config.yaml
model: "multi-label image tagger"
dataset: "analogue clock faces"
train_examples: 195000
image_size: 32
crop_scale_min: 1
horizontal_flip: false
arch: "swin"
norm: "layernorm"
norm_position: "pre"
hidden_act: "gelu"
head_dim: 48
fused_qkv: true
bias: "all"
qk_norm: true
parallel_block: false
moe: "top_k"
num_experts: 32
moe_every: 1
expert_mlp_ratio: 1
experts_per_token: 1
shared_expert: false
patch_size: [2, 2]
depths: [2, 5, 2]
widths: [80, 160, 320]
num_labels: 31
residual_init: "none"
optimizer: "adamw"
learning_rate: 0.0011
beta1: 0.9
beta2: 0.999
eps: 1e-06
max_grad_norm: 5.0
ema_decay: 0.999
max_steps: 12500
batch_size: 512
epochs: 32.8
lr_schedule: "poly"
final_lr_fraction: 0
warmup_steps: 370
weight_decay: 0.1
Rows from block 3 of a small multi-label image tagger, named by matrix and row number. Rows with one number within an expert belong to one neuron, the router's apart. Each number is 128 + 24 x the weight over its row's rms, rounded and kept within 0 to 255. All counts start at 0. Numbers have three digits each.
After each expert's rows are labels from the 100 images, of 14848, where the router gives the expert most weight on average: "responds to" is what is common among them. Only what is clearly more common there than usual is listed. The data: analogue clock faces.
# router: router (model.blocks.3.mlp.router.weight, 32x160), inputs 0-31
# up: expert up (model.blocks.3.mlp.up, 32x160x160), inputs 0-31
# down: expert down (model.blocks.3.mlp.down, 32x160x160, transposed), outputs 0-31

# expert 8
router.8:076171096155116134163118093133113125119122067148151152152183103110128086159163072136124132184146
up.0:138181140114145153107098115167086126134116122123148136144167089089132141128146149123107142146109
down.0:127122139116109142173130169174130097133139112105144157148117153172117124184155108105090122130125
up.1:141149157095136113131063109132140100144158110147144102129120096122133136147100157121133092112101
down.1:105121110113122125116148085130158142132157194139135127165135095127145129107115120147102083082112
up.2:134113104166113103130087135138159104094123118128135115121147117073189139125126135107126119184162
down.2:121159124154130198130094138107157133148130135124111120138139126132145134127110152090152088151120
up.3:124122139138135102164104126127123133127181097117107096120128070123125144126125106097095120128132
down.3:076083119125143107126132132125112147119160149170120145155134090103111122113121127112097107129094
up.4:146126098117128094111153150101120116140143109097166141150122120144094153148115089138134124140152
down.4:099147130113121172101116128143135111164137122119102111087137152110097156105126161134139108136118
up.5:162126111142124096144108109140119160125131144128143101175147126098124130099163124109134115154117
down.5:085136160114153128138147134157122127167121134103095179125121133134141124142147091124100149124148
up.6:148117154126144137114113109148105100163121092105140125143147116101147124109124124087171172132088
down.6:110112105092160193148137145138135125118120148092101098137162124139094170138125132123120140112097
up.7:121154155122113179116134119149133155132132093163132099128173131135170103161110141097122170100127
down.7:138110113149130121136139093136165074095113155098176122158131117127108124155135116092136125086120
up.8:146118134142149117137119110123085145114145115106183131138131141085107152153137136100133156122166
down.8:134194147088144138137145115180110132158172134123071134121148112108115132139097121087104105118062
up.9:105164107114112133115177170119126113135136110148130080107137157154133148181127137090127120162141
down.9:138153132115133139146119115132119131148150150117111121085178138127094183085126146082113121115143
up.10:142119142110084142098148108123113156123128122143106130116129136135092146100121110147110170124144
down.10:120125122121121058075135130092123157105110124124185158122132102122132103097113116138128131106114
up.11:122136168126134148112101128204105086133116111132101103146160134074123128134148134104137143087101
down.11:090081133112087175100139088116173097144117156094107110162124087131132114077084120101124108105153
up.12:197145127146119059124108120106122128078133146103153129074071104164151123148146160116131122101147
down.12:160131121127133089124123095081141134146122123126104089145112092127101151134078099185152103102135
up.13:113125177143141125125095137160139141114135094129126114122142107123152157151131151107127137082125
down.13:139107102103059142077149089117162137116141195122148120163107091092146137112101132116121098096130
up.14:138086129116113138131122105126148145149121147170126122130130142107121111117111158127115077112074
down.14:127110142138131145116106098103163120128100169164114105132133096123152154088142120111147097116112
up.15:178140105117178145114134135126124122148114183131115135100116091108116100111118141154087167128147
down.15:130105159135080105162110147116140168091162140145145082126119108134110141161146148157128112105147
up.16:111117149139111148148163115165128076136091121095107105110109132120149156144101111119142156146165
down.16:132172135154146134157139136140140100165134094094136141153174145165165154078154188107139103195114
up.17:114107151145160102126131154125108094115117143092147166151135136182106146118127136158129148125099
down.17:132104126099116111139157134114106160120111138134107138119089132103102071104136131182138167098146
up.18:148100137101141144131104142114166083154154125102114128104135125132114121124101091177149155087140
down.18:157099087142104139120145149118167149098140132126107071145137116146127084107113123108153128115131
responds to: dots

# expert 25
router.25:119093157101105162111167162108135141127109137128092108083147115082120099145153144117141113152128
up.0:168156135104091123086095142100098110157160134168117099078127148146116153099098125158104167126142
down.0:102146124127109113098150131137134103103101094081138167135168116149156149137130136160125148163087
up.1:099141068111095140139156158158120111154124151081085085114092127153107129136144103100127164136112
down.1:125119106178163125090114143114126096118172139135127133115072121111163083069083124135127116126129
up.2:104152156137171081115125099121136161131166157127165101149116139133071121103111144163128172098142
down.2:050111122136154143115126129141121148089124097082139118132138091124110159158118088115098112124140
up.3:150136072123097175147096126101154149120122091172113142101117124147148163110146127120113152141134
down.3:150156127109099118098141107165119090121184101131128114123164094110108093162099092143157172115149
up.4:111139125105112120135118146121132158118121135146129141131088136135111129153143120109095132144128
down.4:128141128148133163114135094174120143185127123127118073156118142136133112178133098145104133144191
up.5:120130110127160111137147161096126120084120116135178098115120141155085108176122112152132099119144
down.5:156102092084091112094152097112124163096125145186115135109147094135080131110122109107125126110106
up.6:146136099090143102118127112094089123127077126075116135134161145125120113140144141101175102136140
down.6:134127115150130146117156125111110142080128149195126137119114151136129152141110120106145114095146
up.7:128153156125157169105126153111100127133118084079126152146180172098101124139147126123131122148172
down.7:117105118130137129148122115130131148125154129166129152103130131149124147160138131129141134133150
up.8:102132136136113151093145198136121142150121118110147165120167137135097136155129149133135129102141
down.8:137131086153176121135141123128111126118154158108099118130141118167104113077177105119162105088131
up.9:186125100120137116111158133127151132130093102127112167161107129162099167141096107143111165128115
down.9:138117055127106111124113180093096149111152162117139099179082127147110118128103094108119131095121
up.10:160123105122152152147114086122164101138112107111139102162166108167129128139168122122126114102127
down.10:154120117151104153143147137149115167131108152184156127142120123150095123127167170103120122143147
up.11:132170165128132182103134091124078120134120095089164120119130118162113209097164117151103155110131
down.11:148133130133127107111087127137131117083183096102172129148122111142130172140104113157124144153147
up.12:132125105103148117144121183139120121123139133155141118111120141132146094152141141112127154141135
down.12:121107158123062115179104143096112139107093116147115142083090116117145111117102167130134109089116
up.13:150161145109112140149161125161121110164168139103093147151164119109127143119135120131134111112141
down.13:146118094151133156121133102115146147142143146110123163103179124105117186149129156067121113093154
up.14:124084112118148105117083117112099147157144129138116111147151123147142103105124130136075124120163
down.14:132149116153134127112161117108130109164116134108165098136154145139092155144103134096158138155137
up.15:118114166133063173142113132097147124115108166141132167132113101093155154144153099120131130094130
down.15:079143142163144102155118137151186116147153110144123120114132147126127135087147125117158142063099
up.16:108126131118137146083174132129153135104115153121107106142107126107163123134154128158173134124131
down.16:135109097126124106154075138056121137113155136193111141127086137129136133156107149105141141132116
up.17:151068104112149127106111095113132171140155093126144133138140144126105161113121106122141112161133
down.17:131135111119105119130133107134132150085134104130156119099124137162111176143144140125163111102132
up.18:141156110153150104112119163100149126106155137114124140123085134128093100167099166103116157129098
down.18:124151115132090117150138114103110175111152139148137149103117129134119145123091140176142116089103
responds to: dark face

# expert 31
router.31:131136116085121128161120120164141126121140094123110147151109117131169141130148150158133150123120
up.0:103173115099123109120101119127131122124118095086135128086125109091168112106060150112141168155098
down.0:140153104123164170132137113123124125116155083133181120171099193108138125133133096124123115128126
up.1:109139126107116123154117130104131168164145126162128141157127165130102077124156126151129108121112
down.1:127116113112184160186133109160127126139134102138115104173154153117135133109117109134186139095107
up.2:163104132156142136106133152146097112116095091147099129174139167122136142106140124162127108158099
down.2:132112159127130145141135103145118137164138122130107130146107102114158167128165106074127070114131
up.3:102154121121143112094107150058181178146155130117127137121163132161126114168096123134169113041123
down.3:135123098111097080102125112110116114159158146125150103086167060121109157163147098167158137117128
up.4:112098131139141114141129147093164142206159144147080131133197146133135130131084155144119128117137
down.4:154122143122076103103127112109095137130128154113128154112176109143105187081176131153141130130091
up.5:167089133129127141132100143112135121134135107133088107111135119127083135131128105150108102155119
down.5:077134142074166160154164111130135159120086142103145089149131094149153134101108119153144121161119
up.6:148116139118162119144116117143111149090123129134137173124131130138130104139127095118137137137094
down.6:107106126094145191123163084121106158132151111083109149125096127137100124100173079130137080129117
up.7:126098104119104077085159129118125119162149092122120134126153115113115136153147152050149140191150
down.7:092126160139137147118119118093134143096142121131114132135137097127110109140168128108149158151156
up.8:135140110139109131140123119183126110119108129148115131112096104091130146094102135184121142126095
down.8:150118112139124151095117191137172127117125154104125194119118153136136142096116179138142135113187
up.9:113101143098118118150131124112134168132132171114122124107129179095094121139161099135173104111090
down.9:130158136148093140095134141117136141133138109115115146124146165143140110133183110120176146097162
up.10:127123132087165161154155117123151143148185101170116114128170118163079102121102153134153127071103
down.10:182153160169124111124165156121107097141122152107157108111139143122113146138145126124156104166143
up.11:119122160106148132166090141138135172149135114132160161114177135121158123088110133137122130140159
down.11:113143077062202139105150132129091113106126109140129104178160101159146139182126129111129081094119
up.12:120102149084146117141089139120142088149126115125125168114162089117162152170115146100118161072118
down.12:153142143131110106127126123133122115113144138112150159110153139106098128101127133164126145125082
up.13:112096128182090131127111108134154157160126162126127129120175141143137168129124141149111151091124
down.13:133109137126123125103122117161112106106126163140126149094163118099123133103158122136157133125117
up.14:143144130160153148129096098100125109115160106112126125153197148133170127151136122138150113125128
down.14:104168157141138109122153119155131115165118128078127129164124099128123110153101065138094085136103
up.15:130114102092117146127091143152077132147154083139155145133125118096138122104091147098123147126081
down.15:111135148146160199173130111142118137146128139105124135153146126117151118124140105129110119137072
up.16:132148154160141132139084127095132148132165125144110161141176143159110124188087123140170123093134
down.16:134129096120139104114118084106093153147142141121160124129123115142129118156141123156129128118135
up.17:146148155135169174167096113159153102144112088142099116092104137133131137101115144090095186146093
down.17:131128144145134169124134166133096094080127130083137129095110164118142122097171083178119097145133
up.18:129148180141148105119139115132141134118136151117169146131090121111124186119094109107149145139090
down.18:160135123126118181170086096159141155141117087097094109139129125111140112128122113128145109133111
responds to: dark face

# expert 6
router.6:129154130151131165147150144161097120107125126115148109095085153126113174086104142146104138102153
up.0:121080087083131109151124100163124108123139133137137144155171139131090106118121139111132121151137
down.0:144131112121154174156138150126124145136152138076134118066102147161141113133146122157123148094105
up.1:146151170114101098141147137125151130165130133151133116114102097148100135142117122083138131091116
down.1:139120143131152141111151091158153148131132105103171140093096116133122118145148116110133121132104
up.2:138162128144099158179093112147119125103099136120131144115100125097160128110174128184170135146127
down.2:127082142139109135126136121153121113116115153098126183128133120132113088115107120172110140088121
up.3:111093146110119144147159131131087127141129142145085167142127131128138151106151073168145165122142
down.3:146133130149104130117143107155130150143103125143147149141150105109144154116128143138146088173111
up.4:102067149114122132133123102133141157114114126148122116146154137128090118099135113151113121157110
down.4:116147120161141115151112165167131093150162144120127117108147125111102102102111112123133116142169
up.5:148152120119181146089126121139123140102143104122094139108136106122127098175144107143123092089109
down.5:079123116141141111090126111097076093161119139103126128165159139138122115163178167125177121113137
up.6:107121100072169136126131128128097111125084131131108118131090148173120163115125158170164125107174
down.6:151114121100114132120141154149108119149100117103168155104145140139152128119126098119103128081103
up.7:161144158129133090101131140146082109101168156132119100094136085100141120142100201106104108103111
down.7:108173134113164085112126128137074076169101125143161102130128112120128130154151147140114107165079
up.8:123116115084126123103117092147101092113122125135100129142128138088121179133141122146139113139137
down.8:140099147101121100111134136146154125139134120074154153107109128132130123106133094166142125112136
up.9:118138159114119135133083143142101143155073121104154108074138130126122158126103158136117127166120
down.9:117181140122148125140090135154113105151186135134114119130131129090151132120098136108167147106102
up.10:170137138110136129151159123123109098118088143160147147120150147142119155139156131100184146165165
down.10:128128147131131126115117109136128122128098133143115099120144138130128101107161112092127137114112
up.11:115103148127136132105107135104083102131104126128143110149139128131160108167163167115122129137115
down.11:094108130102089110142112107124106107125136135117100098121148137108106086130132100136166077126150
up.12:154135181095135149128158128136144133098074157146103107116149134102117120183163146127154154112151
down.12:123101144121135126145139106129093154111077163134111107141133145129141124099171144140155162138097
up.13:159106157112163166132094136147075136135122116119137128127128142139132093093124106129106111140142
down.13:166131115107111147101131126127129192100166119068134147128110135131111129107089101154122160094115
up.14:174106095148108127123110133110106152144134143135122089099118107077126106110109150077099096121077
down.14:130164129163158116145151139128125127120143120150127071130137134111105156129103098080138098168116
up.15:164133146098130108139147107125145131110130151145115126112074061119121136155149170084119123129132
down.15:116097118104170158107109113158120145099136132146097116117143142137103116088128112087160127171083
up.16:133077127099145137056175134113099116135140093152126110095127122116160163184110169097126133139088
down.16:155111147094096110149135124108097131096133143078130093159107121169092107135148114137122083096121
up.17:117108087117129108121135149128159107155136108100135168086100133139119094140111130138135124142092
down.17:144121140136088138107122145113064124120135103179113122102132136117135134168134100122179154124143
up.18:122131143096174132138106123132088159130120124155127087110117124128154114134163111154115152125155
down.18:093151121095134123116142082116112144162129141134092150149167111129156177163123179100137113137133
responds to: dark face; dots

# expert 20
router.20:104109129149140113137113116123137133094170166126082157123129160126166138144142119146106085121093
up.0:146097124102087107137125086136105146127143116152112143099074107134124101107096113092083099135075
down.0:133141057131136125123103171145153119080106140164141134124186171104132141116109127141121129126164
up.1:100114092153105114127060102120102152110152140145081119134130125135112102137111130087111139117166
down.1:137139110154076081102108080139142144140138084103095114122119146136105124109106149169157118119150
up.2:098102136096137106150137128133121112118106118136120127105130108146094140121136134123112088105119
down.2:160120140090163133138164143131112132063085122180136082127160116119107131094113146147155110148166
up.3:107129170168132128113144174073143175134133089123136112097046133144121107131165081133148089129135
down.3:123121142086155136098111125135154174153145162125126182109133132112141112099131143157112115108090
up.4:091138108141128128094138159116153169127154078111102139084128127120140114136119121102128130140143
down.4:087075126128154121140139147133125137087135142101084145109172150160111088109106156156142107088139
up.5:092133166106135154123131154099130140128069135114111115090104104120105116173111131114089116096109
down.5:091093130157151152123151100118123117107110182066121127114181127125129158105186128134146111114148
up.6:138128144116116101158109101181165135113135125140111129084119153123135131143158138119140138110160
down.6:157163153084097141142118092125109141123150080140095119154101127144159153130140118137136181122122
up.7:141099164132120146112120119125137119125118138132149145131086153121113120154124146117138149134138
down.7:139134146109127137155147125107124146122099139108153108127166128157127144122142106130149143111121
up.8:171073113151107131126160140151123155125161129147149147107090151141117144083086117105130092151111
down.8:160149121123153109129124099135095137128110129120117139112124156129115134152132137138129093134154
up.9:133122155104127125167147124169126097104138096111166154132139187157143115121146115108158114133162
down.9:131119170078092154130141133129145161119122143191173132125092103144133156114139089125169140120108
up.10:164157131120154167088101156132134133138110134075174126110145137124133140141127108153158155138132
down.10:081129109114130150114146123111164093180143113076094109105120185139166141144130137092116128081167
up.11:157153107135112144156135133122100082148117140129159158160107113127149196100156184107140167138158
down.11:106128139104146139161137158083113102166163157138166113142116107099171117105153161114162119126128
up.12:110121146106129154113132137125107108155094120096099134134097110143134089111167158152124156120104
down.12:153095138133123145192124122128121154155151106141147164081085119124099158145095075069133138124060
up.13:140123085116137136134091150164151134097169080127137113122090142127138108108117104137113142115096
down.13:133131122135124096099123087117125152144127095122078147146125143115117116142123141137106169169097
up.14:146129180113087181160146128138100118100101169164135088133145105124120136108164100143153141124131
down.14:190109170125114177148149148112131113089153137124138102130151154137180172103148121103156137154114
up.15:133135137148147159086175156155142164178116106109127063103132114109119117158106121105125122098106
down.15:073095132162148128117137109129144107072137164114098154105170160153130143140140124113140122113132
up.16:128076106120125097127123124086119139076137118125092107128092184117127118110112144138145082118141
down.16:101103135127141073099158128180140172140155120145097162091124102118106121142153141156108140113147
up.17:150118127122127092125129119162118102098159140121112151133104073144139146121110114123131136095141
down.17:114124112154112118128176142115116104135128129093161131083128116176121128127171145162123132097168
up.18:094148159121132116137163123109110132146131148119110148128131109133113116171158138128069096138138
down.18:152133156100135100129104130141105133116104145110070109151149108140138156148130121149168153156142
responds to: dark face

# expert 7
router.7:143135143137140167112125132093140181135096148159143138176142153130145137121101094126110129120122
up.0:120147117101145130104120076146161123129136122148144089160152120114142121130174159148147127192146
down.0:124136159150157136151133120132122120061128150157128118163072169111124125115100136112126136139147
up.1:121113126138096108144103067146141132170148115162105099151166148097125090101091117116144106161129
down.1:113121091120124106145109143146099085083106124147153106146077073118116082141135132117115139142103
up.2:139156108130073137148151103165146132138129169138107119132160157104126121140144091152137138158136
down.2:154098146138109130134153093136107117121149127151105085128113110127105120134115107133148155108131
up.3:153077112103113120151125097109110143120100116116120131083134100126126116144122167132130148111147
down.3:134122121115130097144165122140129117135119168122127148118138064130145139119126117143089112130148
up.4:109107149135103130151075159152146118189115113123102095157135136094144125142121150153124109106160
down.4:159142154129129129156118168145141153101162152113116169122107141112095099148127115150088116142089
up.5:099092127123107148085152153132135127115099144062123118126113098137146151092142164155168078085111
down.5:135114140181116130136165139097140127117158104125160127137131119143083126129112132140152104141102
up.6:125127129161112137138105143158127124132171124134129141102120114136119117114131153093130176142099
down.6:102139107154120086140128084134150170110111101158147096111136091118081162123110136101143126133157
up.7:091135131148133128148063158131135120172135100147126074164119121130147146085131121119131120111130
down.7:154124102118151114116126166118154139106125184135138135132096132132071123149110169120084156151126
up.8:106157117103160151129100124118132133143114136179114113164151160133121165142134091121151109156104
down.8:161119149132117105121136145112126135103131201133128130122105077142060099112159155111115138155135
up.9:117141136114142139167126074165109153132121142107106135140177129131133148162169111134148117136091
down.9:135105119133151161140118122151110116099128128131135111135164161124078127133071080089108124104129
up.10:129131170105143148156148105146109134158141157098086119128118154115136113107142100151182138114162
down.10:143093156118144133103136141149083121104156133152173135131106135083121139107146098083166136145125
up.11:081111159147114129128129162121088125156158113104138125112128127150092138132159093146130150108137
down.11:086147125100103151149117161094152124155109089152109186089156100153097157140147140151106130100162
up.12:125132136092097166178115094163137141140118137131109124112172110117120137123192135134150139125156
down.12:157112137139118138123144161130096101094089113169145096056109096169137163123160158168133115138119
up.13:101071137155124147135112128119128106149146081113134113148100115113117121123137124160133090106132
down.13:135111118158134083122142148112190126125151129129108187104148130122079118142130171173125124125121
up.14:111079136116131107119098148120144077122122122099136145101194153175152139112115128130132120104113
down.14:140141103154117156154134134151128112125126122099117077109112112146122097143077128094122137121101
up.15:167117129125190082089073145144110091133143153099143085082165124116133115123129131131126113141121
down.15:142121137143130127125139114107148134128165185153140156161083117094097126148129155141115135162105
up.16:117147158135162160136157127162100125108118120080093098159138134103148152132164118179109091097110
down.16:138098147149152110107082126116145151135107144100152171139114125130072112149095170124115140111098
up.17:153160159083104111154122104178092148141170141166130149156167113108118123100167107118126112164147
down.17:126138143150158118145131156160106122104103087148125120153105119092126129122136147093131115119110
up.18:151131165157107167175189091140123149099135165140077107123147103131142111163129111114156147097137
down.18:133088121125128108132140148142081089080083137123117107137130130141139065146165144112144088121165
responds to: numerals

# expert 12
router.12:144128141126100150096138190135118088096096136086148142122146141112116157145109127171121114111114
up.0:161143162091124142135113158124059111142100092135162101135144140119137135130118104113103101168129
down.0:143183180124128153146144170145147137155103128118153120140096085076124101124131134070167106142121
up.1:109166150125151149176123095155088077119152117142095128138124120113118141133132121147109137149101
down.1:108105121120100093116116142125128110180139176130117131163080147164093114169130092110126119173158
up.2:072086144146118166136144123129165149122123168128080134176154123094170119130113114141172129113138
down.2:098116151137137135119132090075171127125156097103118133164146142105128131101108169175122123162101
up.3:125111076090135168122172114145099144146148167068131148146104128135140141089141173145160172124149
down.3:153141143150119093148143156092105120136140116103095132098097128137115146092132158165118137121157
up.4:133112129162132147128147132147125157137161107121168122140152102103124139174139101113120109102149
down.4:138180141131119123154111121156110119209135109139125130127118140163168142145142141135098133135117
up.5:100136132090105166166115116142133121155130099082098085132126134089123126118146144152107150080116
down.5:150124093128119106145173152128126119098130124119133110145138137154150171125131144131121123126149
up.6:154147133151149138146133093163087082124128077117157115170115143108118143109181086106138127172142
down.6:159109133133122101120117119096139106107130155097123114125112120123166112109135141112127136120136
up.7:155128131104107124125124125131129126103111117089124103102100148115102157120112087090129115134108
down.7:134139126159160140155134149138135075089119097113097111144104114107128113125137142148157083125139
up.8:087148122125133122146090156108151121098090131121157116098104122095081114174127152135103137103118
down.8:100138084178121153138163144133136177110108135130119117168093136155127157173172153154075097152136
up.9:123137177141125134138138146106138127171092087090172107112117137113102166138147191099147145118158
down.9:131139181107115140160153127150109174097137142092148135154140105101121103085122132116108153151127
up.10:149098128123130148097122111171120148118113105163108151155126105143118095152125096063101136119109
down.10:147152090134162183135120134140142123099147118116126129098123116098140097123122142106138110079150
up.11:132158155111080130187187125193093118128134137152132157142118154156094127107122100062155136103138
down.11:116093135124117110129126127138163134128111103137128099122138125151144111182121122137136111134152
up.12:127098143126124141120148065162116134140164135136093161140144103136113151147143095144113137110146
down.12:136164103141111118140133130109092145129117124143140123066110150139181126102165143153133150116151
up.13:161143144139112076143150123169107094116121104130148147116121159165104142110140090129129131168145
down.13:145137182158137127123166137136114136141076124102157093101115124125142105136123131100158105133120
up.14:133107111143145082110143124111129087112129139161066154135140133136146132142136162119151068146111
down.14:115152088153141109105118124136113121122144109123165135119142129160146112098140119152097165153137
up.15:134091126085131113130144107128125160091108151165183168114118148203108088146107127181106116155099
down.15:073167124131169100123116167112110112158122119085136145111141120121082094096118100148122114152139
up.16:094141178137096158165094138115149124130117141120146149148167132119147163110131132156139181136160
down.16:131102115113146126106126114130101162105148137136106167147170146120162148164119165129129132154097
up.17:131115177128112152166098127091159106116104117098117111114141124112133112090134097194120150163140
down.17:103133141118105132140156117109121099147139110106102118101122088079113109130137081121151131147120
up.18:160124135133096131157148128200084123114119106165114143158086133148113193132144094063119108137098
down.18:116145113132150161138122165123144111094120116125123095103116103128131062128105137117141123106160
responds to: square case

# expert 1
router.1:106139153099129134115106140107179175145098097106137114151111101114097139154178101140129140128154
up.0:139106104149209110117100093141130101132128124124111174143157151128125106149146138091105147134121
down.0:144126126069125155146114111092088154127100123122140132128121121130133156153159141171145141083136
up.1:140109119134129135135134085135154122134131181122153156102164150097073155129098111179159145149129
down.1:184156100173112077132132127144112119105123159119126094119116108110115120117146124144122123102151
up.2:130141139113139137098150142112109123129120102108137110103101040139117133163109084101058125110076
down.2:130157173142130087142123108122102124092134120120108096140129134137160156112154163158098156166133
up.3:114102136086106135135116104166149147088100127101125143158119133135077126147155113169128114072182
down.3:121117190111110103140146156077065125145167102104149116110131113125132111125115129141140099116128
up.4:097108137093200095142124116143135138127155097084112120098152107121089121111148095109133127153118
down.4:147106167127104104117147189109084094093120079132128147137126121152130119091125165134164144139125
up.5:148097129111169089090151110145159142122134162149122138140120122136094138128165105123147116113131
down.5:169109135102105104135165155086092132107178079125143102146101125183152135164132120149116117102148
up.6:138158111086148130124122139163137147150096095166146110148118127111092113149154125125169132120166
down.6:061109143120082068152169135121117143150126129140102135155124091124099090113146153155094075134132
up.7:122113093144156127115123163131084108130092100154205132153155118105083111132136114126116125174115
down.7:089152159107100142104152152140112109101102096111112165134114143132132085146161138122064176139140
up.8:090094113134177144110122154096127145093107121133141110138124106106090098111157084166150117144111
down.8:133169172102123086114154158128079105132138125104130177111158129142133106137141137141122110195114
up.9:117101168169130136132098112144129130109157189151123153118137163134122114107126130159117101130138
down.9:133127118162124152156138142100131141128097119132155133163108143115079158091092094142115083182092
up.10:127126106058100127136105125137125135144122130113135127164149140129177124154140156118159160111179
down.10:144095119160114130167112073095144136101129118082120112160116100127121141154147117107108107133154
up.11:128123142127098132107146170130121113137086132152149115131161153104097095129099108124158130164153
down.11:142120138142128106086133095125116117111118087128139151133176113096120082152148107088128135138152
up.12:117129167080175107147107108077125131133130106129124095091132126155114171109113158134141136143143
down.12:117162111140132133146118158130135132145091141123118094141170175137099154094174139144167104111146
up.13:153126119120152118154101117056177130162107137163126108140130088093132085172153161151124089112130
down.13:130107139090130096100137117131126116099109130127134082136167151141172117125141116131111137140132
up.14:102112112089178111091147155129124099121115146142160128116135117124092117156128122163132106138149
down.14:149126170099129110102183122112066126127092135114097135116131126118135100094160155112122129144136
up.15:142119127112139133138122137117130099088135100045097137131167153094144162143135146143162130142167
down.15:150131120135106107131137117107114112126116066144154124121102112133176107159093121140160149108127
up.16:101109143137185100135141105188185110108101101142105135141140131132075105130142137119146130108129
down.16:115097169097104090097156116105072111117125100111142154132107111126158133110151166113133145146128
up.17:139140117127112141110136082134096132129120121155107133123159146144128125124111105095145096146092
down.17:144133086145137105132108134107113099099135148126126111110127162157130136146123176118118135105133
up.18:132147121147146119110125131166153120149133114130128137133104108138185150130139147147115166095086
down.18:148123128074128155133062094168133138154129135115135118148141079059145147182096142117141153115107
responds to: dark face; square case